From a checkpoint of a small contrastive image-text model.
Model: 64-pixel images, encoder arch efficientnet, encoder norm groupnorm, encoder activation hardswish, encoder depths [4, 9, 4], text encoder layers 12, text encoder norm layernorm, text encoder activation relu.
Training: soap at rate 0.0019, 2400 steps, batches of 128.
Data: trained on rendered solids tumbling over patterned floors, 48750 training examples, 6.3 epochs.
Rows from block 3 of the text encoder, named by matrix and row number. Rows with one number belong to one attention dimension. Each number is 128 + 32 x the weight over its row's rms, rounded and kept within 0 to 255. All counts start at 0. Numbers have three digits each. After the name is the row's rms in percent of the matrix's.
# q: attention query (text_encoder.blocks.3.attn.q.weight, 384x384), inputs 165-219
# k: attention key (text_encoder.blocks.3.attn.k.weight, 384x384), inputs 165-219
q.61 098:109125112149115152158056171147110128139115090116204231090143121140112117141160131172110075134115137196156155100152136108140130110176157058110115112086135164095113160
q.62 100:167120072156118100095091109138156064161180160116151105046124146095084117151208107084099149138106144081177130125146119110138147115119139172138147149145103078066137084
q.63 090:116130153117134120107071139179137129149204153110110149122080133086092195095140176157125106131099094052147039104167160078050146115077102153179076130118098101125090176
q.64 110:151112137139219117146157164150176049088108138174118158131085079162081138179115153089107164113157163089133088123167112136166120122117120104149054119121131144118103138
q.65 117:117080144120098153171095098163138137081161119084138161145127107139073088154096164150164142149126146158145155118110184103128133106129110120128187104086153166047119153
q.66 123:138073171113135124045145145168149145158093114131090163129139119127174140167128105094101192125235129091155174144151107195082137169139097166054126131149134134116117108
q.67 105:148105188133115164195120092103126072096072100060088158095111132128113131180155108126151140089152114130152087126115171124107155172123116115139193128155120144143146092
q.68 111:156128130122129114084147134091177178155102140103118131163155064224098185116108117140124094064092178142056118153100145116141136098103103146183115146135115136109115195
q.69 114:190165148103110097160045125095151104150166091133139138157153097130132137124130147122115175159186122097191112139115110181086142183185215139094174175149147091095101102
q.70 113:133120138116120088120207147116164107145112092070130129137115170162126161158146170165126092133133146107140106150126108100138177116087100093136177135053101137181131110
q.71 120:128121142089055142148170139121137091108159128131094131112154109180117102048163149175105131071110091146175063097119133113118151167160149178165159097200131125159159124
q.72 118:104069092124154141155107127103123134114137086094138128098106116107157147057162141083090141100081130128163129116091132163151100119129105183082118151185131146084116176
q.73 125:180079153156126104143099120104127108165175081110159088145126106102108170131174122147135138180086140162156122133182084120144117107160093172178116174098089126168147153
q.74 109:187186152134125172118106114124113104100114137116180117155111099097093147128149098126098135123173149092156087166156066169109069139110150118113151138144163083120126152
q.75 099:124135169097152144114184099174115123122096187126097133160182115142122125101082157098125119177088148159105123135112134116129126103185112216191172117149189158134147165
q.76 099:089071106095078126100121146167132082056134082106092105147124091084097150134086096164158077108181132138154128145158120126123116135104135188146161086093123086138128122
q.77 102:147175135124112178085108132158174161135114105087109171051022125156104134167109105131123102184113114112113105129149174115146153123070046138123108161149163124104203138
q.78 102:173184155144112099109105088113143125143087114129128137057131075125122108074123105081108148127157103097103101172133168148152161120083140101109098078084198164071166148
q.79 092:116181117128075197151171113152074116160167150167104115124138115136092128053125124160162096132200090127105113102111175108091121078139095141104158073091116164094157109
q.80 091:111148136081089104162145131172067121094117117152049127113129135122155136100165114076113148063118109130085121141091142130060103138093135154129130111114123156162126141
q.81 090:203134085121115129093096147095112132170162164142084094094118100105128191101164071112122177101095133137129114098196134105128088124113102117112159160119130132068088163
q.82 093:183128151116113117103120119115066135103133177079141130106099103058041139169150092125149084097166209111186167148086116144099137124122099157101150145159071122121114068
q.83 091:142112158101131085140155149118123135141090071163125173193147177109095159178142123135103104140099102060185123103138155155081117140140133147133151137140169174116204099
q.84 092:122121120151122111170087078120101137145162118157138107102157092064080094153128097145130127132175112061160080162139153137167094109140167097147166141143165160144154106
q.85 092:071079133099138094098161123166099099134173137195140141089108100110196101058074156179116140190123136149065096160130118154077118134114141082068132127149131094177175121
q.86 091:097123108111198134202150194113155113101126117103100128166147131130161103148106160170147085107143136157127182047187145140138129149133135163134109127120146088081087117
q.87 093:143097161189076158163093164127150068134124141066153087075080166115139158124142091081184071122147185136113095134132130144149123173148171127122125110130146086115120154
q.88 102:112127084094134108137160119129106114108139131145137189132191091135090125161114142079139147105132117131121142149131167167085146166138144100101080207115115214204149175
q.89 097:058135148126092152108138128158112114120123065142111151175088098087075112115139157171160104123058215102138151145153124145127127130123116124067205093076126125133130141
q.90 094:110098175167104100156128142154120206151088094119086137154166171192165156125147149150200109115173093139121120149136123108091131109145134113118180074180122131073081038
q.91 093:111086091133154121085114167126109149157165173184100166103094135120115170129071106114109156165108132128105164124118105144132101075089148103151135123108105123105142105
q.92 092:106102087064097102075125101169090144184155108161109092145117146072103139132127078126151131166127077139143101157152105125160177119163139089162170163073071133092124131
q.93 100:114076100146114141135142103169101142139092181076146126167084188146135157127176075195171151096062091135145176099092105145110128156143113183138149109155122121151075126
q.94 091:116139152082097131093094120074152173206164073113150126205140145175093044167134127109181115115162160107047051085149154082152139166147102091154139112138170145169101153
q.95 094:120187140087152105111153107129087112154088146065140151132138104138068158110112121134122110072078142084115084090137166174154134102180105116120200165119134139151126110
q.96 110:186105110102115143105054073097146059164140122038088103177017120128094150144169131082133073147110100107122113077133103075115135103093135162097127067106108138127141173
q.97 120:176122141156153106153101124167166116116160139145105097148199142087091145162086102145092110132094087103144106155125165123128142106076094122142135152117108150142195110
q.98 123:132137170097120146099117140145098172119118150125080141169126155130168062191104140113087135069142145189103150143131171176144125123064190146128160092140133204099106169
q.99 113:104145126091095127105111154008147147095119125179091130180101103132119104070165119168103085117100114098106113161115178121150149096059174163094129135097093149164120134
q.100 118:168173133135150053173127113082085144113167135084121122138101115126116152074131107134101161146073142075123119071105125104118100155155102205126105128160121140163113096
q.101 111:132088170137136110090126121148113154110166138160118094160109097140109132117066086166130181147110156142134160178210156183128175101124157156078141123144162126136141082
q.102 110:128089106086125132142141138129181147129127139128107131156168078146121110133108127077115100202135146129090096114143115077215107121125120133139127070134120123057193151
q.103 119:149168181151088102158160130048185093095122149201097154128087129130108135113132207150138177102140146106147176134106099102143172072146125110148111143154103114155082146
q.104 112:141148153137116134088112125103135120085130114153107112120199175081166196178094118141166126129121140084137112159086160103144106106113104148189173143122139149147064104
q.105 120:112106122178132096119130140125104098108096088124117100093165166149200111123134066138132100169085120148142187121134124150108140207180156128106130134114154121116106149
q.106 106:100227131080014140114119125118140163132087111138166150141114200129131091115191141146177178130218134152107156105118124173076148142136117124168114165154132162126140088
q.107 102:091109188142163087158140089189152166148081169104121088091134177179138163178138205103131100091060144113138086141109113116232120102151123112145128108156148125164085061
q.108 104:147189200119127090102111121126118095092091117135104108142099124137108157153109162202138118113094104090079131122112126079156169088127113167074158153125110122105112183
q.109 100:118147090101110124131127138109193147134130110136137149140141114115126110091160149116163132109141098128110146170129139130137153189157177092169116104168143128214146098
q.110 100:118138159128124144134138163173180077107126164140126106193115134132120120090124134126125124132165119148176124093121131145073161152155090104181175157134167109143083160
q.111 090:185060136143127109179125119101096127127137046124105114168147160120159119164118170175155151164162110137135121140086112103104175160106100144115149102106101115099135150
q.112 094:141091139129123078138106120114178101103140098140176129059206119160125112118116178076215204121157162128151154141159163118101145112109141110131109153192176207084156143
q.113 090:196098123161116057155135163139115086138155155106122139126088132142140089145138202125120064109120126163180122146138106133134109135166174071146187121172133092131109108
q.114 094:100116190160138142183212093148122085073140152113167123149140099046094138135191071114195103138128132095127122116131120175090145102128134133130104105099108081173069160
q.115 092:124118094151112109177115092140128095120094165172116094077144143107119157096143165169105164091105145087141182100145083046102160105151073129154183165132205172104133104
q.116 099:126121157165100109102125119193090156052138080120179055141162073085117107158091096150116109129178134121093140130116146131077096113116141147072149148114124158077129134
q.117 086:176163149099108126084065166096120155113096163182137137152091150117171160121143158158173133157187129118121119051107156126095101113162152153131118143160122042129144127
q.118 096:077098095149106186131158136125095086146146081140174105123157181185131146158145096136113093146101207176204156141168140166136122148150071126130161160165109067145192104
q.119 091:074113137160143163107129156157166134117166187128139140198120148108145150135219134092137081096173127119119092130091176112131152154182122116142112141071074154108134112
q.120 097:105121160136159178153136123165150190131155086135089064183121115144109120115125143171092101123142088083156123155114145116117154057118146082121170114152081172121159177
q.121 095:073073107118079145127156129087148088121120161138117155105064121082116104124132103115125130148174152151118142122113170092099183090143127139150139132122138128090151083
q.122 099:089144134132142121178105080084085107098111108137126106104144095113108166128186157109115129135120158098119194139205078154116122115105128125177150163196101124166126165
q.123 089:117093153116091114135169119149128146111095142069110113153149169089081176111155089137173142101115128125108136128146075123172072151133096143101096174197126124116162094
q.124 092:067166119141100121158156121129136124124109106103123147112129163129124149115151115118104117101095059088145112150070142099098144127174112091107096092182165063138106147
q.125 089:079192143108107110068195172129121182146149148127046072109081123152146158134123167135121118173166129151060127138123138176149123156132160160088157124078093102178152086
q.126 092:138156124160128147121075122121119117100129150076134092190183123134123113146144137128102145108117163142156121144164161138135144124118188160126123136169154129140153140
q.127 088:085122120091154138072161184154148088083123162138161138095093101071129124160148137137194140098156170140117094216150097187131166142178170098101178141080182082094101074
q.128 109:103163120129120101115088108123119130099052165200127107147113091127061073099145150171120110129185088114123172104173129166146063124156141124143073190132078145069133152
q.129 124:131145122111050105108143179112109175152077120192178150139098084176140119091086171146147125079070129121141131096136093118145137134164142115153204140082125129125075135
q.130 112:112130107093118147119144144188073173153175082134143163118146086094140172162124152086141162102096110124136132115149107167131079163118097106154132094099052125075125198
q.131 109:177117075131148132116156183057137182079091138110136137141177137156161117120158147164081068071131073097126208125135113144109180154133102122148124162148123082118136137
q.132 107:096081113188147121110164144119109091163152125136156098089098050141103163095147145104185150132136144177189138107170089124161109190087146097165104176192097134097123125
q.133 119:155189098129139166175130128166172100148108117145150152119166130098115159155119140098174129151101132117131111109109161116139119139114105195153156153099160155176160152
q.134 105:128156105176106168135125183161098103181063136116164097144154122163156170123092109153149128144086075121091115168143137137149134159140082141091159148154178126100137106
q.135 121:107107129121162063106117158148078096121125117132128085094162142173138131121139058103145090171144114110070149150163127045098145118130158170172133108119085077139162155
q.136 113:115088130144072105156118087187134102145189157146074164118192103144102162097165164137085116134034148154203127095115123122099088135128114137119146209148173119171129114
q.137 106:103199082108150092103087131165152126130128155139089159108181119079099146120143108158109108188131119178111157136146135099108117128106097132173098090171141121105126133
q.138 098:139115188136116126140160110112120170133136142069149125123142146142117099116114110119117158142138117115106138178183118131144139109092175148143102147141079107118144085
q.139 110:153110099067102108134115114107171098148155140145121080147194108141095170124101170181113067121133152120131079071111124111105165138123111129030067152114149175155152122
q.140 100:104109113125145144109080170142147082063149157123135109101090115160095135157059142077113118169124166119137070113189147140151181110107145155153124162120193179139041153
q.141 095:129147066130105138123136107182099083119107110090149136156105185140143107122054084153118185088095117216161172171096069170142132129116144085117076147124134103137142086
q.142 101:134124122105114135120145106130143123119088103124112093054139136107091150153134183133114068167161125125132130078137114094111135087145152105179190065134142137147162122
q.143 095:094094123119114089158125110128096127086147145171160071136118153122107104137127106164137148184166138184137114146153122107109105071168139125172139167140137076118143125
q.144 099:086116148152148142058082149103164131116185103165104128119098112126082151101140188142132128128129127057094107168127130111155149071185111050173109172174139084137108148
q.145 092:134123151138181125102105134060115117133161056117095171116144127086099145132097118181097117143160175123072065056102127081171129163178131100088087110081128152134154167
q.146 094:173148186158142118136173152110147161092131108137099116128143149136155118118125157140094130110176066144165117141147142110083068140196157163156163154137138134055179117
q.147 085:084156164142144105214139149110096079098146097134125127113146152134166163132095107138146097143077140168094126135146064166171155079135124089132179134105118076123104164
q.148 090:176119097076179153121116085199136113104132092110149190051111119091110085217113180124104158126175129115137124060100107135127122111095095130093210150136152103115093106
q.149 091:148155136131138137180103218141060123172125060214152183160138152138102121085070067184089074150118141117087090180132140137136130112127097131074073143093099146151122093
q.150 083:125118154099180154169138122123105130033119169135125123155136106124115113162111131104096100088111097127127171140175122114126142106106156064116110168091097122114103088
q.151 100:150152162172129223091168153149107153153101140135135171069132110128148096111130146167080119128129109117090071154168159034079137081096130186163174159096112130158147185
q.152 093:095146106084211106128133140093117134176118146121115072106093145133123149161152163110112074174170136175093075196124152114202142112137147131146156155117130135126138145
q.153 099:166123184031111179174122113130101121120109110100142077129156136108155085167086201196166083137098151115154070087145126124114129117128185115094151148145131142102098137
q.154 096:128100109064120129108122119123077045118147121104169071135159157178115127187148152114078164148127126095127152101121145105114082163098111149139140165142152118143105134
q.155 097:134094135109132131117120133105102133138125093127133098137147105171131073089084078066128092153116096157115080150092148106165125119193093186114088177101150120110100196
q.156 099:178113121138133118104169138089143083140096149189198143153122162165171120129139190158126135139153128107141139096112127156172077134121146128177143087141054119114110106
q.157 090:083097111079102172137148168186096086121169095136096170126126181189137158118148070134112163150071164121144116134066090075116113104155080101097106115146114090141122150
q.158 098:146122116119135062076146114063111070068119128125057133100137111053100123128178172179134145137087149126185138152193098122123192160122100123103129188155191036113132135
q.159 105:205161187137167137123125170103187137124116128108132101144176127139140127103157150166111166095123105097104070096125157103128107111149137127129119108123126138138179093
q.160 107:116083100132123098165136140144145099116124165171119133041143081151071127161147132116142061107147167131125100104182113151141135137127102105147158107156188168186108106
q.161 125:123130095161103118155119132106156092164156114119100107090114137113127116180149133167112073105073124078088121143172129144079092186128115190125116146206077104055118071
q.162 108:101160110101092129122186098163171089147181147191149117097146164139154120167047128122106126133088086088106155119155179116124106140165127164102154163110135089126056070
q.163 103:089119120130113154159165093148109124094139120124032168078109119107098144144177122158129181143124168112134138175101163128078141127135136131109116109166151076104067090
q.164 118:091112146131144170054111107075085134190117148085135167108107121161147119125175089097100142150133169093109148125137149157117082052127097089117101167152112139078178099
q.165 124:094169145168131153143140161103094157093150122177090156160154099093136104113124088105097115169133123146154140151167141113102117165163139134114127176173089088178162180
q.166 114:138102156135098085115120082142081129250143116129149122128188170107148089128048200084058142113114078062132137062155156146113093114118183144099148129155120177130118133
q.167 108:149149134160161141115061144173114102077120124156116125071116222088173091140091090147171110151145172138129184126134130117097163128168134137059133119102128193177089115
q.168 109:203123147128126141081153122130134140117099135111089149125135171145124106133084103122181050104127111162109129158077129099115123135137048192181144085145154114117161128
q.169 103:160125124143122151109115136189162109149131122105107124130146141061169104105079103107172150099097054210109076171107154105120157100152159176140128150096094130129135111
q.170 101:126058130138180109165102107114113159144126079139152097070157107144143043114123125145104187111080109168144130124119093142160109141122141140111092123110159123145156096
k.61 096:181110138058096072101093083162191122120110182112080141120139105138103196143159136139180142116113150099179115183129125158085119076204164159099167126152127219151068103
k.62 103:102108149149110092097129145136086175132146098066115153107132106172132097153113102105097090134040061154107152088111156126127095082106082137122099145141136124125144163
k.63 090:126095191120101104098157126122133137108151160137161165125124131130165140156154109119131098125154132145092139139184104117126152058139154156139143087076077104196088055
k.64 098:185149200165121116104145142168151132165142181192157135138141082123076146080074140097091138119141082132148193166129134169121120114144121157109132100183092105079142136
k.65 103:145126170175098175170117140172100130136200102121125178137085075116125193066126153213157107136142130179112171150154125123152194076109171094133119127126107135128116101
k.66 096:109164138185133108162099061126111173115130204103116117159092126149135179160157173218126096128148147098144140126128152138158153157123160176139103149148100187056105107
k.67 102:096091120120131114154148104176083164185165120142174137151145141130140163136114118134104096032067159129154122100107122139151121101081094125085099090130145123084156118
k.68 099:131153158141087159154164157059169200133105129113142160114106109176193152106104156205069127129158141117164146141108093119124125107138082142129054080118094137126179162
k.69 105:084094117175159128151130127085155151115098172114115168116095139121116168090113113111201115131172151079154176100126170157117167135092163143212132148058153176180098085
k.70 108:152056114067091146095103189162097156167108041164185108144123074155167125136129124100115078079060111128133108177148174097135100113095114094132132086093083102138155128
k.71 115:061080115109143145183134122150125116131094133104135122109102167155102109086156122129107155132127209182104172100088088121154123143077155112138224146108105114121053098
k.72 103:127157193138165150140131172157109115168146109113162124190158100107170125098117155153127093109072112157137113164208201135102114199143157159152063115124145161148116109
k.73 118:104160109151035142098136129124149135169087115085141119106175129181151129133088145143082135133092200127168160107080118074162143123104146129102137158147142149140171097
k.74 102:158090162120196117092121160168139139097108092189090158123152068151098114153116180152182110107147132211113131145207074131108149073137102187063171180131134165143153101
k.75 101:100131063063177095094060172099183123188160133148106131088111125145124144072073185099136067141140133163130111133150138085034115087149123152143117102168115160095168153
k.76 093:114147142151124138118129107155163138181111097101133163109085168108103104145189137085099091106125074121156163119074153072137136112126095135184139085119166068143129131
k.77 105:146121081189127149167104134118138190102123143205133133160136151107094128120119118132074125147144120161088132133138163155086152103112116114137150116142086178062146108
k.78 088:145095107145122125101167096159130120109124092081166149145192125073106183121123091192109170181124148085108106096085130117133123129126148154113140109081108100144152115
k.79 090:139106130083147099101149099100115127183106121161178122161148171062172136148104133149174155175154152152152084131114070095180132133203131177172138111126085081091104123
k.80 092:147097139151117116158101133155143099137134114112085117147124118127092151130126167080117125143100130168155192093124083167091234150106168169126151183064077106137080129
k.81 089:129165139159146145187154175122111147122075109130088108106126083145064133146140080168129116127168235143142130175103110132153125144081114111154094202109116135168162164
k.82 089:100096123181135147124156069156132095130118134174117158142070134106135168135140092161151148132121135161135134162138157158089157128202086114107139078108138080119167110
k.83 097:193144075087166112115149092067166106125113171065118147114122103073128138191085111153153134095188114150121157060076099098109156110162154108135141150155095126094104061
k.84 089:150134118100156088125193099125105164134170201136128084112068140185131111096126127085140168151115098093166133130137158138086062067079136096090133137114155108109165143
k.85 095:106178119092108157116109120102157178157105096120134154036121058133133117160114138142149161107078119112135096092077173100158094149111183083124181155087151165136157121
k.86 093:202126187072129199099122120125108112126122144122127185144125127127136144090094114136116102143164114101136075131134168104158100207076147148125150129136133126147079069
k.87 088:151103089078155127138135143105115145110141100128117091166102109151158181146145140145181137103125142165164098117087123152165154197086132135139180143112081171090193145
k.88 094:158062092065095124109124079152079114113028176189072148101128155123127126158107120044119108142110149137106194147095100138107136137047179097134071122185072130180146086
k.89 103:114138144180047159110130135135111135218228145144088114163161126112169112060114091158120113152127102107145147106101108159149110103150118182153134139140126085118121045
k.90 094:166096157179129150158179076118167168163120149160125148177182119129144161142171102132019084167091109154108159178126111129102124149173141166123172082096116128091138165
k.91 095:090125123135109120092099139103156180170098138115112108114128135173105117145138118116128119139129207163169139099110135163085093122124193151130146153149116140158191128
k.92 092:139127150169162103056163071094134105136128141194135089120151204159185127108099148102104110133108090145136100122156096134088161134120096068077105131124115134086117127
k.93 097:079176194139101118109110153184136116148142173060129090106118124197107171173130158104081089133100161151145088155109136123134191080142111146091106127055117121204109172
k.94 096:126143165126144129132164161088095109066117120136126119113128145082145162086077122135127155102125095160100151154132139149132140109104153146187162074077147096125113145
k.95 090:135122125122113117120142113119146100089144126165118130108073093142129147182128123084077100112157156081063200101122128137092153117080118103083161142147168114143142140
k.96 093:057125109116163100169145110197107147099053167173124168084134144103140165131079176140185191113168089119096155120158138119137109207114144048110111106128153114104094117
k.97 104:095116146126140144161087112113101077100067127160165112110101106169117148090175125089161152140107124122214118077104093176113166145094138116129166175172183124158123122
k.98 105:138178154135141125163128154091137119122110066104205109161106170153081139149131128155161173182081172135129123157131117095150134178166142110074093139122181064113114206
k.99 102:111096165121171145124057149099137142179168125113117137172128128166078161163087106137143111114170111123077119082115152099129150109135095096113072154080081082109124115
k.100 111:087155072164092108122115140110127116138195076087072164122160078105081059108073098182177192138124113135111163138168155124151170133118129138153130191088131144097116132
k.101 103:078131153110092045092089076095138139121099108111160091194134144156131176103114131189154124121127190172127164146117158090100166116054112074131140151133154090084127134
k.102 111:157110168123084138156128120057086127122140118148152136157103168151146114139152149114119096129181131140122096095166150141121119115137097127072111083068135066136127129
k.103 112:091076114128145092097125154171092133104096166141126101146167164114150137105129126158107067108166146143123179114147112104142109206188163080122178109160149083145134094
k.104 106:098147146088097128158088161103145116095136208122167137147112142107096164176090111105101113186107139124078147081077126078093180104076121114138149110061121104123160094
k.105 106:110143170137161117092135103103109074079132144085198161125109105146099108069166165156138137139139150068115104107126212149103121125123133151144182124105123167103137104
k.106 110:125136111160155127129099062166125075140123094161126185090101124133135103153135079109157201184107115078103101144117063167161106124100095110071162120175155126115173175
k.107 096:106119103069131168104085157043086121090139141142090126091146119106128105058131095135141126143146165139160080118157133107111124187116102105085140158118140120091116171
k.108 100:078137161115190104172101121137136085154161080226128109115098161058124077137095132172158187132076064153136157121144103116164101154107129182162101125107145126052141118
k.109 097:143194139090068135089133096157083066119151164157169178101115095130093116115093095128120166120113110088137122101188108098102175096091188109120110122145129147101152140
k.110 100:202182140129088149157160128151099122142113170102099116108110108082115098126102118098099137144088157113095154135119116141149153144168132084151114221120098152120127091
k.111 093:116137088098120111182117116084138162106141145177110153107112092125102124131046204092115193107150130143120155123113185137147127140144099141108155119123158064103128111
k.112 095:153128166176140131121185126096129135116087190096122135177166130103158155109169183092113102120120108121116126091117207109146113083129138140090101150121122137096092163
k.113 098:093131158092118123160162146166056127114122130187113148128170110073128161162151118089060150076149156105085173141152115106142114146169168103086117104086168107087090152
k.114 096:208081184183147070101148178095170150093134140099064143092126082132140081143093101132162128139153108159173103116114147164197115148151130083153100144136147119147130170
k.115 100:118138125148111160093102152134125135157180128131131143138101188122131155127130101163122096105141145091166117121119131154129137137108158092044083128113044110119116090
k.116 100:093116107136164083141138119132084167121158135135128094162092113113195077138139126122130201142086112137121119116157135160095141185117111145090091109137170126040138134
k.117 095:147135065192075084135119153119101152136138136125113095188134196163163160160112176117157146127130122128128098122088171120172176148216084115123137134183116115060128150
k.118 092:121149150102093146170087074088155115102106094087141124131145068105129122085170157128121150125166137111127127134152123092164154161120100110100083106139131158166171151
k.119 095:120112166151104106127125147149128219141075085051125158147152142117101161086157091125118113097153183133158082159169072134160114121175153108093151098205147149079075160
k.120 098:113089130142132105170128110171109136120145198133144037091105109166077149134102110122168124097065125122114116128143106133108155125137119138124141171142148082130097122
k.121 099:124174091166102132099077174131137088123162161133103093119091137126108139135082098124063135083134132144149121152124124131121107148115130109093066145091125122170124146
k.122 096:132160112091140119198135060151168157109101133112117111086117081131153091090166139098092160155125085152107124174146100121073133146130159148080137091093175184170100163
k.123 094:117120123133074084160134161101159141116139101136095081124159154098081134089150122132094099109126096150196129133128130177141110157139148148126197157138110127114106158
k.124 094:145147085118118119152192128102126129106146135147102105114183100142125049160116133133123128098148087122121134145164184137155170139160138125177124165134118173095107190
k.125 098:129093183116142102072161191126138131151124157111134111106099065112150102173165165079150138101124116096093170137120187159128117065163160138216096133134067127135136192
k.126 095:094162118114080135104124099099076123103117095117184134139205134098150153164128099129109051120164144167158092105131183172128133120133104124080142086097127143156126139
k.127 096:033110115150115135137120103122177134169162169068114109197152135170078241094086160119152145112126175105179151129087087159106077161155091113062123114119142133176155097
k.128 107:122090078102129180101111168163123123047150161116178128062112121116127156116192065081084156133111120139205101159135170119160200123104115099149097130137129158089138141
k.129 111:125091178155101111199121139090197144134143158121111102118085139166131133202165121119103173073153117088118130170107112132160143132175143161144143165140167152099114095
k.130 101:118133136137147147128139123087096085118147133130081157156109108162168104102113049160092079133106115127167181160112098109097124140160135121051102104132095132138117144
k.131 105:072107137158122125120091073141107092148094203164125086097208122211118103099111166181188087091132101102111104130165159088109120087085159124131140144178135112111091006
k.132 101:108112165094121106180130087067162164122185178124154191165108125170092090162116111144122131142143095145148133156225091122163102189109185090124073140150156107130093166
k.133 106:099100183109101189095106105159101118110153107124101170117148181144177093115112087106101095147141106193100169156135153099050087150174043128152130120107135117158088077
k.134 103:137091094174106104135149147172053141130092081121145104138116109117127144044137194137128149109133151166144172172164142167092121161154192078134141124057066114097089141
k.135 113:113127093138068104108105123058145094119123072111110152110137096205103101102138086156086171097117179154118120136092150120163200126190081116143102178079131112140221115
k.136 116:122137130171175128080095088162119090106155162099161119120212067166151125161088134123131137138125120132107120115161174206127156115162167144094136109081140159136086131
k.137 110:164117131118118185146156172098187103140142123117180155108148157142116106081134109140165147106105066178117220159142118095139121135189143176156152138102111133130135126
k.138 105:098158111136167145154106129073121101077132159152144105157095164114082079125150141189137134163128128196148083167132193071135151173130091100137144116121114112108105113
k.139 113:150180071081122068152145197139056130122090121104179176157174147150127116208151125131109100127152192116157100132129108093042135143073072145122083121111167135196108086
k.140 104:115109091170131112157129171147094100136163074080146082128171105114054143123163164144142111114116126128042111076181144079135148078228089141165094153133127098103213125
k.141 100:112118191123098098126152116104155215103129140115039100093134105102074144154142154127105168100114098152134123101158146105099152146145113142084109122155159174138202184
k.142 097:171108148134150142128096135084127139162095133145151140127116080159136145160149082106128130152075141064092052132129154160095078140115146144122168141125136076135109092
k.143 104:102180158143182186146156162132126157172105070188112114125101039176105141143201047159138099147072149114099176130101150126115157077160106136165131118140135149111077167
k.144 104:130146132111108119159118150148052110098146160145111090147120163098103100153135120130101152157157105176140187141130174124060138120139132199119148134169124139121174157
k.145 096:102118111107099144190129129187166099139118141160081100111111082197161204151177076067163146115126072146077122139192111082109112121180133100151160072191159119157115087
k.146 100:172156124166129139146144093136176198142129128151177086087125106117135124181057093131095110129075108135104122177119118112156139102126121085102168170182104114162146168
k.147 100:111196149124154165076148099164118100112115078180128134112112118149118075144074115111120105079122088130132158174145158117130155158174183104110104126165089132137107128
k.148 099:129098097072114096143086150105174119174156099154154180124131136121108127196147159192111114114092164081100178096148160084140100116101117102160128172141132089155164119
k.149 095:103109142152140108121139096143081150156110120121056098143075105120098093112114107119132090158152120099176155159147129089179148153139145121063118147098085096137121153
k.150 094:171127128124095131099123129114143152085113149154130118137149121098151086136129126103125136169146133165167178146152149155119066169134143157158152070078129129079137135
k.151 102:193131110145126115135101098118183123139158121105120112130172140150167135098088095159148110127150149161130069138128130151075138109149138104098044097172129156082135091
k.152 097:074150122144106138138111105095160123121128127121158147133174126107127099122087171128109142156144093148105143134144144095077127185111096108087115080100166166105132177
k.153 102:159109136189149100130149113102169173119103097081114146114095087066196114134166120136094163198073124151156124116111125108187091132129118114067094077123102117136106122
k.154 096:046154100105049129079154089100178083148156094168106131133074124144121129123149159189137084134155098103166148157092102163093191092135141133154173136121082107133149113
k.155 103:060129108141148137175123143167098138140097070157097134151141110209159087102106150097102174167116112122123102084087120154081129152118112190161103090077098166118188158
k.156 097:124134082114122110118160090178139210139203139127168133080122087089115133104158095105137083090137134066159144147117147112114142115140143109149123116167124129153125101
k.157 092:077081145105083130136067157131093110110149179162085141111072100140142084114134069068079077164094126141144206105131130130120167112156138166153094168119085117125119059
k.158 104:128154083173152069180092078084063127137127161110163079111110137166138167113113117161163084131146145137078111099156121150118159165141117138097054126104161087121064125
k.159 101:134086116146106127068134075072100139196106137159167110112039104161135082103121184159124125160143126174114052086105088093117160106115177159128213170117122169102150163
k.160 103:149114116158090108178191147114153117101130091142162118140196080109128165141166166113145174098090114108119138100097154068131188147120159175166135088161096108119233093
k.161 101:150129118123091107132131130131143112146071090133145156148111076108117191119123115131166090073141185120135115073152143116121142173109078171100109129074178170177096155
k.162 098:148175132167095110140140130133145077131148132111165131096192110152114142158127195153134144108191110127146159106078039104137197161116138174138052112112074159102191096
k.163 103:186127099104135161181077139093165136122177101128156125128103182126143172174094064076150148162110101141090046139129152121138127186147124111112101107139173124108110139
k.164 105:120046065088120121103138106114181124201136086132105102214096149135129127137175126126128141130118090116101123082133130114142163109060128107166114179116141179155140140
k.165 115:089167193139138131126111067138177169131136155155125142152174081146143112117125130222148127139117136166128102130163114151101162185148154155137094161118112076066091110
k.166 107:110109147170097178127123149088161119173149153169131156159126180215100166100089052104168090074133133139137106068169095087090146121178141169068116131144172119114154122
k.167 105:073117157169133119128139102097144084106136146082142086094115167135114124100125137075191081084055129124080126114153172176113146153147113072204135168126076127124139114
k.168 108:124086145137110140109119070103154160179093076119117188107116127097131115100090202114133132115188078139130131164153107104181095087141149075169147161186095130111168123
k.169 106:101099100153142100053132186156134096126117157130076161138138110113152059111119101099084173122143173171093145138057091185144170103185106106108096120153129116112153131
k.170 112:154118108100111139147136112148109119111083102073151161136131095160140159168187140134145110151147099130109118175162061104133105130109140049086142121141056161151061154